{"arch": "vit", "parallel_block": false, "loss": "cross_entropy", "muon_scale": "original", "adamw_lr_other_params": 0.00092}
Rows from block 9, named by matrix and row number. Rows with one number belong to one attention dimension. Each number is 500 + 40 x the weight over its row's rms, rounded and kept within 0 to 999. All counts start at 0. Numbers have three digits each. After the name is the row's rms in percent of the matrix's.
# v: attention value (model.blocks.9.attn.v.weight, 160x160), inputs 0-159
# proj: attention output (model.blocks.9.attn.proj.weight, 160x160, transposed), outputs 0-159
v.64 095:525459492469554502568542354543486581501456470501534539515497507497467516479496497618552506468496545452571446484497435516483467518461558514491526514495498522546484557447506544569483507415525470523449553484512529535522472451497521505482546561453490540500512551567515504482549523514476481428549517476468550440482439528518489493518451526545417437570423481486535502435532450511501514506510511491502553479513573525533533539496540480528563474464479502521494477520582481576530537513434449
proj.64 091:489527510528427549494526521530459446535497559493552519469503419500528540403534548455498521482446516537515577485555475451518500489490493539542580555453466489492477456450480478444506477501554512474552475536523486577536484476489511480491467502562507503414469533483493469522477521507579601522480448536496514508464494611542553502459500452489473439517508509513488534466511572507602526532488617533533497493525458482530448474534483477498483531516383466531511483447473460593515534484528495
v.65 106:469469503443488496514500558536508544440510511526527493476538573473501490456455618539525471474486540585458488523516479471534495459555494481437546525480495518549464526431447554484498485465532513493456494527480478505556472491529432434478574585451460584503520546502475457468468465540435498531606462540484469514557550521579483491486485503499545505504511472444523457524586445502569507514414590513489515485441519478543505515561500458461474581522481467511454446505510474557495487564466526
proj.65 106:521509496527504467523530446555504473457430456477533471505498487530531595487535581517488444518435517466494429461517548489520435502438464505508492552496417489433514506432556559527528517480505522488505511541480535566496568428521519428461537510489555462467510562519543519513471495421532552488475511560493495486396522553535575527491518466525495465524534515541541455464516561529534514476502517510515380590475462498459490549411486444532503579518452478499489554467456516493564502467472510
v.66 084:535493532512515557451550409518518476523455587461490515526485490472496439408504427581459560464470541473499493532496504512460453428439541529517466557490528552512548548517576606557491424501489530488481454470442515529459569461491540586522477501474506498513500498525564469531488504534512521498521532512452547463541518476534478510479463502470442487532417476481504461504481555521575576523569456473522496476510599482532517493513487519523434476509508580514506503439514487573561473433499483
proj.66 088:552442527532494549468518539460523511541542517531536542498480573439541483465507516453525560511506422495488552516500502462528499522583488528446465555524531492562483393514446498447482529566537508471502476544480479513485522528495490524538519563591493506461518549492432483482470406511551467455505499509462572518510436537541536458513547465524448473479518504481472560473501437502567499604552513490551496556499448488483453443579526450530532561523413469464479543483505450470573493488464438
v.67 085:464489479509515518480518441448432464490459492515492484537449509489513520430524500580543471523460482406565571540550628437452485595432478562507432444548459520531492515541508452532507484478458531543483449487471451576516433489511536520543443506545524503448535522480493535504420514419477455475482522483467525554423531521526473510431445470554467502500542479441497439484473499502456522441552478496495458506444457480439509512524503513531490485552501510488519537509440466528491496473421445
proj.67 091:502546525484444420432492507537489475577536382500461482528492473497528517513501331504417523451469479512540525483478499464447474518509548544501470451454530514566522502562565510461524438536494548545413538467462476463502473503430525551469499455477500528511511571533515533566506537445522474494520525491483555589501521444494464507500570544456526482469487488541529512450497422466462462504507512509426502468509494522480470537519468427554474480538433527473501471564555536472477498495474503
v.68 106:494460437433520428461529559505510475464562449502527442483590513451585536484461559507504481486421443546503572471518546423480476446426468473447490492493469489490494521479489523493507424480491559446453499548401505523504446543544474487471528555555491578429577543424483488494446510499505551514581498561546447525525514572440455515518530502456523542447541498483561496555516464435513491501501491468484513520520466484504489489577474530442452535517478503491479512487432531481475533498513538
proj.68 119:523519513525523453475481473496508476445470494481462514547504514502497494490527461539442498519532507483464453510524525592557500495462458459493444476516440475537483556467546599528481523540562560522511496443505511508477540484530553453492474475442536469567510499581501516530507591419478457549552552543460565504465522439481502506553486506531548499492571477528552461494496469533440434437508415445485441522411454539474510552412488450544498494615580496436458482500493536469465474520522491
v.69 098:536501483584469516457467505455480499475517507486505489471460474492502482537518481492514452513560471435584540542538570437476487562481509491503443460583472480557556535602531502509548474465459518515472479453472488527489453486536562518489456464535568488506574494526497470531489573521501489488500534527478480502418535504491473483475388473532455496474521447509554439439421560518471559532588479497524443453497566440424487442473484440509461467507457519484581464499499471531465428425500493
proj.69 096:508520541516483494488531506503460530563525504517469509535515509463525474451479345547487621438520479495550471516457487451468481530535576568487494387465524502536495440541544512490553536575513497518449525483454491478481497564384497534559486455499512489524489501571456536542518454525468428503477480492465507536523516506539488463516489532500461499468461521479535550473449426481471458474513488508482549476487513623448453505582489490521488517540520500456448474580529529496533486505483426
v.70 081:504495486459534515516579421494475555509504492446466503505499502465454501422462558606569503541515496472505507484555532467513538542492489473493474519448510543517499489502495403509502527502494544528563565499547474504529505520426525542520463448521453531479540531522434498447475484444451407440536531477438518504394457533492509485480509481508481504456582507477498494415554463487523490432527558473478524500384451511437489518583487490456543525489458534510511539478474537489442522469397445
proj.70 085:497521498455471454494449476523512454519507442507449474506515418544514490467504431448402532400459604509529514483485502462409498549510520543531540438489526472548483470523552488487521439520480525495416491464555566462526454450467511522439500534488489514491526487424535517527493614445545496511492468505515545505508514492489491521478528545459542434532534476550506452497497504465487486459431560508436576482533432441539466512506500434451523489534385590484540467497513519527514497495459517
v.71 102:526498450513421434498494468481528492531524475475464511514548555531473488562513493447456514492514540541455539503427401605529533449558458523465559556492490484479429458502468508476461531497537475541468500517543504431467530494505487496524509538484546426578490454482514398520590486561541469579557540518527456478567486477485460498553549553495519455535462496498485561519549473481524444567465467492536561455504570457528505494478507484478454490510552460496465480416532569456496489561536529
proj.71 114:495468502542572561566510485462553560459505607540540491487458508495466490488489658479558486560543542440510488491531483507489527509516481403515513521508521531449531491478422472495457536484526435423591470514521458521485538514594429458487455508549458498480489458482476487453487438563454526503490494453489502439465436545558492490484490470470460532473527482465443531536496560533513558517533506475587512490529510459560522418504511532484495515471527518543476524451490444477563519499508524
v.72 083:469473551476512561569548482446469524451514535463523495523486490461431427449506542512539479546520547583558463539577528558472509477497495477480524510482588562478489491447468397494508520484470513543541561541561496485560517506474499488570511478474445544493473626477461479420436496460520468518486466528437490429530478524548565464514533454512500557524550493467496487448578502536551477414471542524489517490450486486472485523528519493417504488471479540455450549539475466470538507475457457
proj.72 078:519545436431506495461464518551495433486497427524505569485552457490549508586455466442447499431438564481451491471467422396468462508536526566500572507527509511478525476470524527510552458471476478476442498485555548500496424399476474508502513502472493493500464515443550503520527566457501485549520496516601485483506624524493466570464537491506508483505461484522524407484512538506488453464452509510490572519535507528554497580482496512493518501500443472488599506536503531522461501505455511